Rows from block 2 of the text encoder of a small text-conditioned image diffusion model, named by matrix and row number. Rows with one number belong to one neuron. Each number is 128 + 24 x the weight over its row's rms, rounded and kept within 0 to 255. All counts start at 0. Numbers have three digits each.
After each neuron's rows are labels from the 100 texts, of 14976, where the neuron reaches its highest value: "fires on" is the input token at the peak. Only what is clearly more common there than usual is listed. The data: small charts drawn from random numbers. In brackets: how many of the 100.
# fc1: MLP up (text_encoder.blocks.2.mlp.fc1.weight, 1280x320), inputs 214-319
# fc2: MLP down (text_encoder.blocks.2.mlp.fc2.weight, 320x1280, transposed), outputs 214-319

fc1.72:132171139180134119121137119127119086089087112133141106145079142158109103075093089120107131120115112125144122094100103134152133135107141118185115132167120157202131095128144141099157109114102152176137164138095134160136127117131124125117101129149133135129162117126149125147106090155120124139140124117102129120132110115139
fc2.72:145125150088097125093131181153135182135131117095123106117151168146120135155141129153114128209152092121124092128122163145123123116123118148108092126102109077089143152128137117127100099145131156099116109137144116128094126139110119123137120158137130127104121125143121138161125151169113132113133121118153127127109163126152
fires on: "area" (78); "scatter" (22)

fc1.279:140117148092160119141143148119115179136153134153139114126194118124093146115144182121157135155098117134140112172140169137146099140121107170119119120092135087072124171098130139128120175123166127066140082181130116114122114119117121112140149136130101157108093148116079114152120150115112136135114131130135129114109173138097
fc2.279:152156142143162168120108139156134087116120117121127124160162145136118158133104121123161131140118115137094180113070129185157156133078145101180137103181149114128155123135074188133142101118122109131103104122104107101113166155125129103135092140172106079125125107125137138146114133163131118104131146109132135112155128104136
fires on: "lollipop" (100)

fc1.171:107115078132144117126146121154117170153160135122054111106119091089112168162120193157111147127154136154134135174155112146091158136164108151082138128106127132130107076164094146119121147144153137123104100114128142114133121139131137093151138118111118105107086166158120115127162162090140123155140141111148111125093102159142
fc2.171:130121185171121128146111137173102101159113126113097091105136135155108109112125131140093130119114107089146095118122144148127125145157118145149174137119142127134157107127146139079105122121134134113106123087148120130119101138130132137112110150124115123175120150096174110167128101166131123132143107116167096148120112119162
fires on: "chart" (100)

fc1.483:123148118147158100117150125139117165134159115176140095132114140150111152087114156140125178166147110129164144180163084121081133154153092145147099155122144140150089128103116160092159120114124076139104086166124172098124141159093150097146101127152118125127085146141107108117130127107093136147103121116156130086110129163137
fc2.483:144138205167117141161098134163090110150101114096101100116143149171132125124112132123113106115117109107124116102108154147131121109153116137138180118135123104118173104135131161100095110126134144125115131091155119126117116146110127122115121142135118096161123129098183119150140098188129124141141130117170096135125130122152
fires on: "<end>" (100)

fc1.485:098130094131126137161108096177150093103149156104104093165127113129144131121130094130095164109163113115073143084153135138127131129156136162131137152157110133141117083135121168116129126136170163165137152100146170103140145157102129117138125116111112078119075087128145167124126131143100124164152102115116095153142133133181
fc2.485:131138093179113114151093084144146098081127148121143024143112122112147077105148111115133154108103115141104134092151144131169135126149137181115129147143105108117139115154143122085112137127157149152156169126145148121131108126141118147130138114112107131121109108130120139126128121143119128156132096125097074118130137138206
fires on: "step" (100)

fc1.73:135129119146108135120167133138140088084147132112149124103121139154134138129124072150116140144137123075143167123095137113133128122105137100191133101159057154180106144108141122148135120139123144148150125176115086132154139110125100136103130137120151139115172084122140140143117086133073118111102099120115118114140127122151
fc2.73:146168152152109129097121145162127121114111120116121089129121180126141114078110144141102114166136089122153088138120146114130130125148089149133144149133086093116156112147103142123106144151138161138121123154146156099114125173102139095116126133136161090120118090154182113159130091148110116146132123099158130096128127130137
fires on: "stacked" (100)

fc1.403:101141100174150138139174164172138168120169126148081104121149106135134165129121150162138179143187119146128144134143143171102137141158118155123113165121119137145117078140072131101120148136157099137082061156119150110117138154086157175109125129140098076125115103114132127148153129121112106121135085132153110084064170131164
fc2.403:145129168123135128134123118157080124144112103113099086099117116135085135156109147127085148136129119068134106154139109156132112152122125145134160135136141163131129127126147107092108137136149179134101124096147097138139081124140118113103117152135146157154122172128132118166138143140105125119128108136158068181103087142161
fires on: "peak" (100)

fc1.323:142118135167144136131187147141112165179169134168102118113147107130113144122142181154154156132135131145154130128108186177132134143153132169128159127099120164094132164102104108128117154112152107079127087107115076091112126136079119130156116131114102153115104090103119101146197176133152105115108140071143123148079151110137
fc2.323:154127155137143154125122164164122141162134128138112110134164157152143112135141139143135155158131098159150137126087170158120124127132150170143155107129122109069145160106092162083097141115152158072137113080145083088108147150090108107177107131129090123106103101099136108123171163190147097140138131081145122140098165099149
fires on: "," (100)

fc1.160:133131136130128135119162109137103145163132130129130144125144128133147156142153224115161155126132199156135154146101123132116158105147128112114141103064120114082117107164115091130140173147117119095140116148138083132130087150101130082170119174134116121108156164146139125132117156129173111132145140156120121092089109125126
fc2.160:135105100142114161166110101163142100148148157119139120163139102119157137120138149111134157081102162108126113140123140107134153125125153149119171153125128080096094114137105140130080157121145140115141129144140112103166111147103134138152122170144092152125110172130166144135108117166150105144136093142138070092128122129152
fires on: "histogram" (100)

fc1.477:113094136109133167141109134147142107188140144140116098143130141107144141143148118152148124115156117105108116112144130138117107110140163166084153156123125097105132118126115162132122127133138113099119139074155144089150146142153138148146130112125092070144104090119159186097131135149133148142106123085144077167113176125164
fc2.477:148130096170127084128110053123125083109139161137158063123137118114108073116151130114123133115072128124150131129147123110156140121140134172126137112112116105103126139122168117098135135106140142149172167145152122123167087101137116117135133137103125171132132143122117102138097119115100124164139115149123101117143111177152
fires on: "<end>" (100)

fc1.213:133129161136150142142146115123120123173103128154132111142128146187090098058138141143130100123141139125140142061088114122127096137116134133147120128127149138123164142105135176123142116103105115112146132091107128141107143139112136134132110087134148132159140111074117091090157129144160141117159151103114135144131114106124
fc2.213:170101157138121144090132157156097125154119147124120125126161158137106148176127156135115143135130079096146111133107155133136097121104146169106156123137110128114117143117141147088064133122154236112153063113155109136147091118140107127144136121096149137091113112127111129167132136113107119142129109117161112163113148094140
fires on: "," (100)

fc1.743:132126124148136144130174109133109136194132115145128143127146126127141148139157230120156146126127194141132168147095128136113139129146116109120147108078131117073118125132094102162127180157120092091112109129138077115128094159088124105164107158135120128135146163148148118112139159123177106128137137144134121108097109136134
fc2.743:150113149155118134187108104134086103160126137095123129140173120145140141139108152116127124103095132088144113129108136126112142103146145152130185137106126076104134113139143147111110147132118118099134127136169111098147099150114118141143118170127098138151092196112191135136120114196138120144124138160164104116117126129125
fires on: "histogram" (100)

fc1.276:149144097168093147118147112158144100104109107164111111152085130162120129108078087135079145117146126129157141093118114095129124078143127108145120107135083133198125134094082103121146125149133122147114139135117134100112151147102113149113107131149180090127150084166150143149142101171108120135102103089113145122128127098153
fc2.276:146126096131130093111135134069126121113128140134146133101156122078134136166134153127109113155113120115146111180139109112119118124142146177107125133086103130134100156143155090087115165137136151076130120169154129119151091112155129123143132113111125164108118175174111125146117152111112140132116130173110154150100131160103
fires on: "the" (100)

fc1.708:139106073137133139130094084136154103091143165118136096162098119118108130112148064123093152123128129120092138097170123106155123114134168155143135150176115133141123125129134135116137096118146152171185187116140169133145149128146097101126134112131099114113118076135127152125115143174084140145105102111086090163169149154165
fc2.708:126153120172103107154106100166129101089110144105133015128111133128141095125143126120112146115101103124112134109147147137149131124153129166123144143137098093119134101160150132076097136134153166157141169127150140122128111124132114134128135128117116122138123115128146134139136110156113119158140104118124057118123132145227
fires on: "bubble" (100)

fc1.617:133073130115145093100093103113151118137100134122136131099102143104096145134188093151125125139118112139153092180165195105145118136111129156109116138130139097108114122161152114123094105127127157144152176095133104140167058097163096133091163160120113163137110124116134153195095106131095139121104128101147110158141153169119
fc2.617:154121219120144138153120159134110126175093097111114129104139174172140125117117158133137105138121128105150109126098145143117142122127114127129180118121140113120170123121131122116110104136109114112090116101141104135099125137095119122101108153157127116184126141108176115141126104181145155131117146123174099125095138139123
fires on: "chart" (100)

fc1.167:148074140086140132146161061118122107162164130091136152148096127155118122134157111111110139127128162140121136110172123106144155121118113128101090047121136133117137111111153122157092096149130168142171117103126155142149112084143064122100141126112141146120119133104076109128110089115110135091151161165173131115149149148118
fc2.167:136095130146121126143152083139133141150137104131141131183105154154123156160119121137115109103145112111089155096127094122148142122144126152076087094149130153129142083147124083129079101166137130159148088120133152151166109115097121130105129127149144106106142140131121103110116120125145124120176126146164121088111130153116
fires on: "radar" (100)

fc1.756:151121142107151115146157073128110094198097138127136140139117143186072117110125140127106095123141131149144150093123085107113133131126125117123127061122152136139144132111131158150125107139111165142157137092117129159113127122135122126159100096108151149126144170116111116077140102122165145116163185126143127127149103137107
fc2.756:125078082111120130134161100110132146155169139118151159153128129097130169185124107122141166112147116127106148135142102110136141114135161152072083091117118149137097110146150076155104122172135108131169098159163148116142102105134083146156133153129105135080121175147127135119113150144132118126120110169142118132121145139112
fires on: "stacked" (100)

fc1.694:138073135107131140147173063143120102169154138077119160146086125159116117121155135125119138117133185139123159104151127108138163128124111131089117071134127133103140108131159115149101104146131177132182099084122137146157121097119086125114137128090143139133108134094097103129129106128131122097160155160156122109140136137133
fc2.694:151101096137118102112162072130150124133131121154171130177111159140122133146111124135101097118141097097120144108126096123162111133143138158098102129129128169131139094137114070131117111176113119169154131148128153153168085128084121160067126150148165147108169134162112113132103108122096128103159151149158127075102125165105
fires on: "," (100)

fc1.201:125110138152153117135130132124146117148085134154126121096121139066109144119181147119129149119115131160141110168163133105125128138140118150112117145114140113099125123146118051121112151137131138114121163114141128134126114117105152151100144156131097148163110138170129121173113113146109129135094113131130093116104132161132
fc2.201:139093160100171137124143150076158139163108125150150151087122142120142127145169139122178110144112157135172102175143133081140140120092126127103118126116138166106144161141129060110093117123128097099136138120117079155112108111146139128090176138169118161142148133136124132150104119149137152121093123161166126120070153150104
fires on: "chart" (100)

fc1.629:099092114120145151155110121133161146110153167132128105153152108119129141124141083126129158104156120155067156101147150160120119138120146148105140159141141090106133120127116164121127109124143101103135108120152158130119172149087128136152120104136082065124091099090109157097150132166120124140135106148108097141160160140154
fc2.629:131144112175112102147097072162138087084109140110149033136123127138136077110152122115120152115088119118118135094138138131165133121150136176141144145126108100113139118139157139072113137122152159151151180119153137116134103130137122137119127127115118142137125129119146136146118114146108130157154097122110071121131120142195
fires on: "step" (100)

fc1.199:091133129119080113125121104114157100095114112101131142113112125126125103145155058140098138142115095081147110135152178106154154132108127152174098130154128118125121092128141132125119096099130151184138172148104131108148111090159092141105147145107119170138145094091127151171089079124063105104122120145147127115154143160130
fc2.199:141130192134125144122090115143101129177099119096131107109157154156134150107116125127150127144120127106157125132099171168116110107116102140135173125143145092131128116103112177149125137130099101108102124113168086114135144145107114109123107152148124091165145146088172120130124112178164159124121148124134083121120144153153
fires on: "the" (63); "chart" (37)

fc1.364:123156107140106129103151096168124096112127129095133131118121139141153141156148170114078173129118170126142160156131126098111187109139119122181168110130127103118101100132093110135129151138123174149130153151134096132149097134121099082173111175127112144111146166172166162154100124148116089122131118157120103097148091158145
fc2.364:147113089123115150156129098118115111135163154114155145187156096114149126126132132106136154124108133111142112157113127080141136127118164153097130145094125109099092144138144143130113169145126114110171116191142122105160075143140105143146170163128099164087090171129152152138076116150138110114119122159131120118113126149113
fires on: "histogram" (100)

fc1.429:095186114172096123146160137145127122071133116147097138129155125145151136122100126118113149148162141104112160120114135145103187128179116130172121123125116112166141083145074121114128122128127099162090096195108147100115125146069138122107087172133103092136149116176144113131130121106082086128158098140142160042096127125139
fc2.429:142114151134108141125106102159075111133127116073118129097150128127128159159113104122110137133123106052123105124130146156135141125153145157172146144128126135188153103144186120069103140155125128104098124117169099122135143146120109116111118167163123109174120180111159142181114130188121117113134103158140097154128100124156
fires on: "bubble" (100)

fc1.417:146119128100132134135144119115127182144125113152140149132141146110125147123120191101126119148137128124141146167136084118092138150112103119136130150095142075106125137108095114133146142174106089124106073165140140115107129162095151115136089138172149105141106163174103122101135135138149130103108153152147161082137118138101
fc2.417:111145133140116151139136111189136082100116135084107122133113112124126125181105118124080142099140120085086154089151143131144154112167126171169156105147124103141144069122099160127070110120148147182125147122147122106169101135111117143126112159117098110131139138140140145158143138159106076138129102154155074105129113142162
fires on: "plot" (100)

fc1.299:129108106108149122119116141093149120164105153141122120068100147088097154140181148151122133116113147164150116181172135058121125130131134135127126136123135123086110128156134068137124159150137133105146186100168115139130138092137174136120174139133113169158138133156127098160113139122122140136062124124119088125130127163129
fc2.299:136112152130167165095129146145205123161159116162145094121100138132141124127149147127171137149120145141142090135145118096148153111092136110093125176148114171114094124126099076082115123141130122093139133100154088166114125143150142099128182147160125136148140140157132122146123148156158149128097095144152088087098132118150
fires on: "chart" (100)

fc1.273:122134072121120136108119112119167095110150148138144097128154087094084099139146121123120162126096117119126103144146146109146114071138167160154114156133107119097101139118155110139105141112147158104179165141165101106194087098172111129138164161123095181145132121128101135178109162140101113149092096124101092141154153142163
fc2.273:141127190150101148162129143158104112141100093090084125123120146158116120132116125138073097129134091094127124106100146154127127135145115121161169119140113085138192112145119162091088104129136142152117135108101132138105121150108139114102138133121142102163122103096172126156145085160121107133149155109164114114115119115164
fires on: "lollipop" (100)

fc1.691:133094145140160142158140130120151138147107126154127107108112127088118163114154150118151169132116146155137123165153151093132127138124137139086119149122139102084130128125124087117120124145134093089117138119153118126105099143086159134108135165155093135165093144145138157154137123173138129096090095144133079097108151158137
fc2.691:145098206137137110158109138125104114172090116108115124085149164153126132148136134135117118128104113097144100135120148137109130119143127145131172129122130130125156123129159120078100113127129134100116129095165100142118112125126136133102129148132120141190117160097172112153122116173123151137121137140178097145091122133126
fires on: "peak" (100)

fc1.105:087119107147140116128164130145118158169134135113039114093099094098111138153127153175089135124181125154140132155140100135094139143179116142088135101099137150131116078170104151125110146107155115138111137092126142097099122127129142113150140105044133128126102136103128103105186145055136114149142155102166127148082093162147
fc2.105:128138178143113114147106137136086127153139122113112088112134129143109107097112150139095127138122101106154083146135126132122133156149126147125179150100136109136148141136137147078120144130135124112102126123136120121097089150147124121114112147128133137149108158105180103173133084154145135135147123098167102145106110139158
fires on: "," (100)

fc1.390:149110165108157142134131115107109135157121115149143122151124149165094126091150118120144094127111125114145133099078117085122085142118095103122136079118118165139158175090157163154147121135099149093160151104108098144123155119111131096153153070127206148122115129101120117079140117129158151116126146087096142170124098099109
fc2.390:158094149140141110128139149118129127125134134112148157148158154147101162133114101135156122120087092091152147143096127119141097162096145137133143141130110132140118157111173152138153140139127111102135079167179112136119108125156114110132149129106145139088118155129138155127128119118153137084093107165093170140147122105127
fires on: "theme" (100)

fc1.658:167105135119161165134154124088099155192138130157138162143151135100143156129139188107160124125125180166136148148105125126111133112140119090085137125065136131094134147132096093159125152181117101088122110131148103131129110156095131122159123127160132096125115155146138115088130154134183131135115154136140152129098121117110
fc2.658:149115156160119113164107099153070098149138126108124123119164144145128122132120144123116122135103113082124110105116136158097126114155135177143158149110114096117140102123174138081136144143127131094126115134172122113147110144129118152130119154123106132141089189113177133150111114198119131126134137163146110137121124126112
fires on: "histogram" (100)

fc1.240:150146139138147130135118136145134188137134139187113114152133132100079169116097187131144149136122105161130123141164083155109106133150105176065121155107132102125115141131100132115133141152137130104115101147140153099137157141092143111191120099157125091121082156150131089095153163174137135187108134091113100103130133141113
fc2.240:119132129153133162100109126154153076125122136122121100097117097140101119123146114139111139106148159103102155111115145151163114133144157126175158130168152157145129106122110118118111120102123112132111155078138094127124146127161139159126103150125106123152198110096150132188154149128147134115146111097121090132116133114171
fires on: "step" (100)

fc1.368:125145165070110099117108115133108108108082107132136145154114155124130116128124134103090112147115095105129144146114089123106159155110122123167148126135153111141116140097102163139153096092099132125100148119124140093101134145120135090129082149113127136146093170181140123095131138138129124118120154122134158122162090133106
fc2.368:110108114092120128137127082145119112108122124096114130158147102103131143125180095101125156102106128126099169152158161127165139149130135138144141138167170112140119112092093167163121127107111128105103145108178104096154110113145127093124104144125080131151088162151112182120100150162155134084082109148106098114190134149138
fires on: "plot" (57); "histogram" (43)

fc1.714:065142112157107128141148158162160129101146134113122112147141125136177138131103101129115174137148100115112155109137130155102162155131139173165117146141133086130114082096117149110129113099139088150104058156119172107112133142070122154149088182119069120117114103108124137121145096146097095118136113167142118088115154133146
fc2.714:143115115154151115118113081121124110122104148144163064130133125116117110124142117091134124097097122138153130143132143108192096125115148165107149123114146158107127144143132084109099156146154121133156174112167122121149084104163120107101146133152115170121131132135128137149114118122124149121090122140123088154117130148174
fires on: "step" (100)

fc1.254:127141145137151135154135154134106174146118141153123125122173110153102108109106197131123146136095111163166120159147176127154107125126114165109125132062141107104122144092133124123109168087177111071114119144125120102125103102138150142143113158134100169148138157108091099179161121136124127134109139124130108119103162123112
fc2.254:113158171139179160156145154126108101121117114136119135137149118149109145169088141123144115102133089133117203120082111161145125131063168089158184106157153147114136127121078174110141134098137106158099134130125105136105125120170151114106115134144122108122133152091140169128135104127139141101109167130128140135103136113126
fires on: "<end>" (100)

fc1.271:157137113133110159109127108145118095128108109150126114148077135117116121121084137143095094130160144123132119103112106094119126088133122081134109104135100174175112130144090101147135115166109128153128197113118127105116138153153096130131111079147213097134170122170167122137146149139115139149097141070118140149122104102154
fc2.271:140114115112125087132135133073106136118151129131154153120176137086134125157112130138120103173101100120162089164144105136123130140123132173117111158074122116154132155129184101077137141139135134082128120176150123131118116125142121116127128139135154159126092166132130125142113129126114148115125144174124178155112123127085
fires on: "stacked" (100)

fc1.283:129120111130108185119156140130155110128125135127148131168102142114125143122086114121130132108180136101117164081076099111112157137107131106144077121141088176154130138117111104182147109150103128136124118170107141126131138151099142106155112112122204089077131112145149136108130133128174108110152120099096137116114095081147
fc2.283:138103118128111112093156132108156142099145160099136141111143172118119147144126110179092122166129064073154123160133121120117125167120115151115101177103096093148086149132159104136136125145126147129123130177159124127119113116117120122117125158095167138104140145122141139167125095139116122103094099158105146112137128148103
fires on: "stacked" (100)

fc1.220:150164114157104145105147141126134128132104107184137112134128144132105129101058158135093123143177116118126132111102087130086128126176117116127130127117103169178105136132105115147134110140105117111107113143125135107127140164092127134155089119130179098118141115189157106108173142136134102154127108083097094125120113084151
fc2.220:143123130108123118108154122073104129123107133148161165118153137111111136172112072141128119155120121110127145152083103144136138136114155137141082136093128170177134153129157124124175119116109070115126115174109102125132120111121103137101124148155146146123147137095140158145081130115120122083122114206135158152117119107111
fires on: "lollipop" (65); "flat" (35)

fc1.205:104130120149143115094131181108146150156174184159126120073162092139111149126104156171167139132146173185149126155137101117081107091153124078130136102113125154132101150150150125126146154107129112045128089112151128136139155096131181149159175140103116137106150147122105100097147145080132131184099149118107111146116126090130
fc2.205:109113135112147151072121172141164148160165119156140132121128125149154125107114134116173128142138146124165100135142095108118120115098119095136124156151125180123097102138098101126142146147127114085117105093154107175140128156145188120145168154146127127114142177156134115120117148100157163127114127174144120090129114101121
fires on: "lollipop" (100)

fc1.495:114126143124145090140149091110127113140120123128148146157104147195099091097134095125104108139139110147136148103145083090122154146098121145159102096145169119147138110127154168122137100104109117158151128112107152146112131102122116125118095126115123152138150125088082109099101075129107135102163157157153141116155121140099
fc2.495:147089151150126090163115077116104135171137105119145114147176148142119136172119113116144110104113116128129133110134126159149122089142139181080119098112143148159140092103179085092113080149120111103136101122202122117146116111128093114123115148185119124130097186103149104112118158165145167119122123176128096144119152133118
fires on: "the" (100)

fc1.138:104146156159134148175121159101142113160087122166121115159146133148111086059136104121144087117118121151143128095107143107155100139123152154139118147123163108110202114126120163119143132095118078111132188108101143125105142124127169160125116116150094132178145117080114119117142136145153140118122156114114142121123147106111
fc2.138:156108146112126070140134117090107129123152124124145160091179129125105130167107140129119114163094100092157108159134102139107114127139125157119143142078120142147118152113195107086162121136125139090131122158168113143120091111152119141122133133115147174149089203116121125133123138130102154132113144172138133155106114130087
fires on: "peak" (100)

fc1.85:136132125150127144123180107139116140162132122134131140124147127139147146140162228120145153131136187151124171137093131153112149125148111123122150102077123105071122120117100096149128175151117098089113108132141079103125103166073122102170102163140116124127148160150147123138130161138160096115145135150124120096093111134140
fc2.85:152110134143117129174114097139101096151133144105134132141168117134141132129120151112134139103096135095135112138117133116118142117144153154127171131096128082099118119130151143117110148129128135101141119145163116092159097145112119158151128169127096153144086202123185128133111113180134120153123116150155083120116120131133
fires on: "histogram" (100)

fc1.659:142110127144126104128176079122097141167159132124112143145116127181129093115120127130122127146122131168133133090126121147148140112165131164123137037103112162167148132109137104114121109141135118129165120098124127100115115130123101105158095136087117153119139144110106090128169141118118105111146200133152166146077138113103
fc2.659:119119128165152116146157120137153111106146121129142108166099166158160117149096099127127141111133106158091150074146093099156171104166150161112101094126107170091130090145129110114109072143158131150155160130145166130116099109111104133139122123120101115098129119135124118088150106148126105134121162142149115110102163146136
fires on: "theme" (100)

fc1.392:145091145121154119154139126092131154149132135167149143120163147143118106097176129110172116122080140103168118139129126092147108159111135135135119174100149101067146162128153130141145156136121110105183134157120139181134125129098159143118141101165111173158130155101072123114122100123124141108089159143130123113126126139079
fc2.392:134128198159118155148111139174100115152090111095094109116136160176140130117114125136117114108135103099134124102109161154119119122149109135149175132162127101128168090135116161106091111130118130134102133094146124121112133149098135119116116145134118081166132117101193121149149099195136116137133133109165095125122130121156
fires on: "peak" (100)

fc1.214:101139098138117155144140111175132127097157168079098116133123085110145131146126136110098156097124132132065140139143146123143160109159137132123137120126076115136109088149087119105085151143198157133141122163157136126150085129135124111120158155118104119115115134158131154168118127121133066130137111144119114110120119140146
fc2.214:140134151139134120143154112128103084136102119137070144077160123162123151136144142172103110121140116097152185136111154154128105117142104134173174104158142145128151104115084129108095106084129102149106164137124129102117119124140114151096086122105115113177174129095166110152164108138084122124091157122177124107088143161127
fires on: "bubble" (100)

fc1.233:132171144110083117135132099122132110104078113136137155136120139133133096120088127073096091129125127107129159114098098106093149139134126095157137127117133098145137124106082157155147121132105123137121143160138151124081121155097145089149084152128161130148114160180131145085138121131156110125142155131107155090153084128102
fc2.233:106149104121134137146112146155105139136151128113130148160121092112154131132089144082128153127123146135147119157134089074099146125124150117140168159114158093120084136120091156148137146157117108114108088153149122102159104156111137120176130140143100125113102191155137161112115107169153105124100115148156113124176105146110
fires on: "plot" (100)

fc1.217:105126101150141162139140110173145126108153181100103106147109092109135157132132138130101169095154137147074155142149138127137161121137116138120121121146095134131104095146059125115079145150207147141134119150150145118134103125129127110122149136125111099103109120149141139151120121133131095134129099133134096114114122142160
fc2.217:145131125140129128119155094117104094140115137169099146073128128138076151153137127147100129123131108115148166146116115164129123132120119126167129092149152156151126104100115110118129117095124121156135164148081128138155140091142093133106104105114129141169191124106121080141130130112068134122095180132149147127112114154111
fires on: "bubble" (100)

fc1.135:098148081159152113101148152138162143133170220140152123089141072154101141115110156156147179124151176182130135141136115116076121074168125100131134111113103138130105144124146130125141165116154119065149054135174116140131147105095175153159166146094094140103153141141126114141134123108150122149129120129100108119107121120144
fc2.135:132137105105123121075112153113174127131193132174152115113109135122146109121120123114158144184126117125147081141152104113119124109117136124129123184128091182141104129122121076110144134156127123062147131130164118171145117149165162142138157139147131115124123163169111130130109176117109172152104125156123123110125140096116
fires on: "lollipop" (100)

fc1.425:109121096093158121119114136101153140141167169122145117135175094121131128130108145121134116122122123154139126166152102093116105118128152129098135137110124135118099169150142117131136145123135119077141090116188100136160098139165169125155185140112131179081118161145120156128117112083182134140108097155116109150133095110139
fc2.425:163117162111125089129123135112097114140140112116133152093158138143112120159101131130107109157100093080158099153119102130089105131144129139142151127101118142152124148109190119099156115132119132088115108131174106146132094122152132143116133147119152161156099215120141120146120134137109150129121146165158127151107104122101
fires on: "lollipop" (100)

fc1.313:136090126176154151120175131154131181166146164174111106115136109124092171141162188148155175128122124162122128147135184189138126140146121161103145157106125137060109157113092098113099154108152115076119052101125083111129141140088121125154111139146095138134093100108104098178188164158167097113117090092134097141098148118152
fc2.313:118123122125161158103138178168123158170114166146102141112159135121125102140166175168110158133138114141171108150098175162117103136108138148142164132148149107068126176114081154082065179096149155086125100068134084111142146137089131126158110118122074163117130101120076121163166153179140091143121127074155131133113159122133
fires on: "chart" (100)

fc1.140:079115097140118104118126156134160117090113137043111147125127136124130120178116075149106129120149099108126131110101111110102173133120153128115110102139066169177131117165110110140127117134136145148122153166128137140117096121174124141128142127057158124082134085114133164148124074101131085120142120131113144155097101114131
fc2.140:110133145128126107135118150100137130156100124099102132116090177109118134152128090157114110143145076105152130121089101118109114159106146133109120175148118142155169143137110133120156114135119119112102149134129122128111128130115124172093121124127164085121143111072164140139134111145140129142101143123129144161086092123091
fires on: "stacked" (100)

fc1.293:105131096129129103087092149124160107127142185119134114103168099139120147136106123161125112117134143136154115167158099069106105092157154106161149104148125174159104140157153128126143131117121163088146136100162124151176136102199168127142216126084137167095170149142121120119117125074129137182108130135116096156137095104136
fc2.293:122114154113149128084121163149142146166153111163143133111146142156150123118107147113148120147120146135178102144132107125111109110106111119132136165132133179137105106124123111118147136148123107082109096112171103173143118146130166098136139175154139130124124196156139109133111155107147174124101139166170129122125125115116
fires on: "lollipop" (100)

fc1.329:151095162114164144135125142084124156214117136179155144137158142141104120085133173137157088129133147142153122133091097131117087132132126122089132133081151128082168171113135136163134129133100092074138120113126119147118145131101173148158111083155151137140139152110102093085135140102168147136127167131126159152117107112105
fc2.329:141126114138160113120171097111121079127116161158108138095167091156091151152153130140104133095107134126152213177138133117143069121129114120158156076141145144145110118114127118117101118082157112148142179133109118131141117095163127137098127121108118146181161146093111102155123102084104128132079140136142130134131109159128
fires on: "theme" (100)

fc1.100:102164149162122159187119144123147123136123142153110118154149117157147113074109108102142151104120152142097148073099142160119130126124138128146145148135128103127170130095126151125144149084142102118128105090133147132119156143073174138134129126155093103160098108092139141085131116150139105148151114138085112124149125101140
fc2.100:135137129161119127136097107151145116093124138115155037145142146128149081119144123123127124124116094119113111107145164137161130120139144176117131138136094102092144120172142128082090135139161159141151160119162131119135112140129138149110151122113124127115120095123172133149122120133105141148173101131146075114117148125197
fires on: "area" (100)